From a checkpoint of a small image embedding model: widths [256, 512, 1024], 195000 training examples.
Rows from block 3 of a small image embedding model, named by matrix and row number. Rows with one number belong to one channel. Each number is 500 + 25 x the weight over its row's rms, rounded and kept within 0 to 999. All counts start at 0. Numbers have three digits each.
After each channel's rows are labels from the 100 images, of 14848, where the channel reaches its highest value: "patch colour" is the nearest of a few named colours to the mean colour under the peak; "top examples" is what is common among them. Only what is clearly more common there than usual is listed. The data: made-up ball-and-stick molecule models. In brackets: how many of the 100, against the usual share in percent.
# convs1: 3x3 conv (model.blocks.3.convs.1.weight, 128x128x3x3, each kernel summed), inputs 0-127
# convs2: expand pointwise conv (model.blocks.3.convs.2.weight, 512x128x1x1, transposed), outputs 0-85

convs1.67:462464502506478445515523523491500504498443554498451499475507552493477523535459491478505493501514449466463494529443506526541487494473504492541508491496494496490545488481488505465534481520483523486477504499482500503447517534509501457513481500511498488518543472514514516494502501537491466506457446553496527535504503522517483489495506525509501496508492511493456495546494464504497524520461
convs2.67:506540524477519494530474509480518512516479538475566500486472509498477480514494533483481472511525469520513511519466466483468449479475478514495479497508510465470516501500519481513514523466525518523477453475509512485488508458429489505512457518499493494475564503
patch colour: brown (59 vs 9)
top examples: space-filling (74 vs 32.8)

convs1.103:486469501481497468554503543511496511502476414494521494492504519476473496512525493512501499494522466513513488480510468520495471495479459517494459512445488570501538499488488483467505427488488484496489498505472471456545533529476486493524481499509480473546506526475502440487505495559511483503473510463522484494515507505509529481506463542498471493499501498505506531458503515508490520530511
convs2.103:534488445485521507537495539491531526523545496466454506510525493554573513571488475496522479513496500519553532478496467524494532517478536516490513486523525510523516524476456514482515497502514508526496498561472466482448449469500500554539510473494444482518528444
patch colour: brown (42 vs 9); grey (26 vs 6.7)
top examples: branched (87 vs 54.3); balls: twelve (30 vs 10.5); balls: eleven (29 vs 10.1)

convs1.99:515491493468513526508516493486508517503528487511534530497492484461478527447532508567488499493476460459510531459477501489447463503422496489487467496434501511530481491516491489477512475478503471516492489506519518554534499519536498517509533497490489456485478513505509507514494492494419462482495495449510482498524498502552493525503482534502493505502495503526464528516526521494510508475481
convs2.99:521516514491496466540522522488492514544432467487473475493537473466539466543468474508526499494545539515512476472508448521471513465488515487517524490502536483533507527543476456503508483486477532463521534523458457507539466470476485499467539522523518485512513465
patch colour: brown (45 vs 9); grey (25 vs 6.7)
top examples: branched (90 vs 54.3); balls: twelve (34 vs 10.5); balls: eleven (26 vs 10.1)

convs1.10:458455510520530481504466477519512498503480465479465504532490484491524524435505526504497527498498569537492502518467557516508518495514550501481567473468483464525481465518501481447504489526473500518494534504497490512463507497516494460510525491496483480478485507486471475503502485451444455479527497454476478508502493513517519480514454490498475497487499476463539491474495519503496523511499
convs2.10:523513571487509517424522456476478547519448456495477474484502466542493507514516501503478534479464520482492508515442526496447568492507493506485505500506516486491468468523500524499515536504498501491510516498473513474507550482502553523493454496505506513484557475
patch colour: grey (65 vs 6.7); brown (32 vs 9)
top examples: small balls on sticks (68 vs 33.2); balls: three (63 vs 9.8)

convs1.71:534537472491475528496517413497490479508522497444482520451513457467494534469464490486500480500455493485503535518535518516516507513543501506470474506495499514507527466534531541554488461491496503515495504494475501462498470525504462521522540490493545502535520500461493499486506483462526499462471480474512486494469494461448482489481482479499499498505494506476525455498505488511507500476543
convs2.71:492525517493501516468525495525489479490483520520517516464513533487473500496545481525470497514499502464478475458536494505480464502491534513508487502488459485475492536527496438435480527515518500528516510480506503523480499464543570468510508503480501468526473505
patch colour: grey (36 vs 6.7)
top examples: balls: ten (26 vs 9.8)

convs1.101:468504475512508488454488498450511486495493544497460507460498515585450482477571508471499498504534436484479463489470468531517520465414515514479471502488506483484499503501503507475513494489527514485468483501496484459497504439506539491505537517501468483505547525539497521525500506536475495508492513493463508486486507504524477512472501499502490503514502501500481494509485470488503497465488
convs2.101:461437538487492499493532472520463486512467525512528542493491541506450521513510512494545499486514484472492501508463515488517471526544527516471487490532544466493517525542447424471516474474473516464510506492515487495566473447470516472463504494494484477495549498
patch colour: brown (40 vs 9); grey (32 vs 6.7)
top examples: balls: twelve (45 vs 10.5); balls: eleven (27 vs 10.1)

convs1.16:447466490493595463496508540481511497503477481533476471529485517495516492424526529461492519500529508512521506511473486494491482501506539521502484534488463453494509514510587512487529504500531504506485490497506455544557509505515487497499508531472498448539498505516512526503494494489476496479497523496486496556513495509499507484486462542501474498498505507508485468510495488499508482460508
convs2.16:461445502457502472485556518494522501480468502482510522533437550498477495522476492480505487505476478524464515506449487502505492492519499532518506462521454458492466450504524495469513503480527477532488532456473511511457510478509513471490491509511466512485478500
patch colour: purple (33 vs 0.5); orange (27 vs 0.5)
top examples: space-filling (100 vs 32.8); balls: four (29 vs 10.2); balls: five (27 vs 9.9)

convs1.108:503504481488524539469490522505492462498495481525520509511492546510479508479509489514501491499502449460461427455388479500478485464393473459512458517534501481527469518501533518517535513522486515506505483497535486560514501506514508511541494530482506511489513444518497500498498502497521525497518510492505488490486502475489514498505504505495492494498490482512499496491499488509494483493513
convs2.108:504512482497504525544480531518496521522491493479475491517511500527461503540508512504525482525508504491474475492481458492554493467435551491503483533482450529516515505483470547480507512493523489536522473536510496500469536489470515511505445550490480519511473495
patch colour: purple (42 vs 0.5); yellow (27 vs 0.4)
top examples: space-filling (97 vs 32.8)

convs1.94:508515488510494512506507513489500487503549498489539496516484557527522546483486496540503506500479490435448458496532502539481538477492521508514468510465500470520445509523502511487473467492540491529507502502504561501470479529531492512493541536529505476551507549559502499533501497514524487520509510458491482494470499512476483517525493491501531508506501497474509567468506494519498483462466
convs2.94:479504512526540506504514515514516474490489478487540496549513518486542515501470529504504498544489475508518496445528466510530518482468509516488473508509497473501482490462486558485486459473500485460483451496503524487465510513508460493499474492501459528516510501
patch colour: grey (41 vs 6.7); brown (40 vs 9)
top examples: balls: twelve (37 vs 10.5)

convs1.25:495529542489470472520508533505499531499512526475527454475502545524515485520504500558505506504572490548497476511511508462487497474545484523480507477497509544494492536476514467492552547512500484537504516502473521498542514527478503514467499460502485528559488549505519518504500509544495503488502473543491510521508500538486487504504505572504541493509507497477480539527501516519494486476482
convs2.25:535520472505475514512564503497501501533570521486485513461504510485513509489474493527475478482520462516525511492505472519480456470528510467520489525473524523485503496460527509501495478486482505488513533455514493496472485488503438494481481493481484512511478518
patch colour: brown (41 vs 9)
top examples: space-filling (60 vs 32.8); balls: twelve (43 vs 10.5)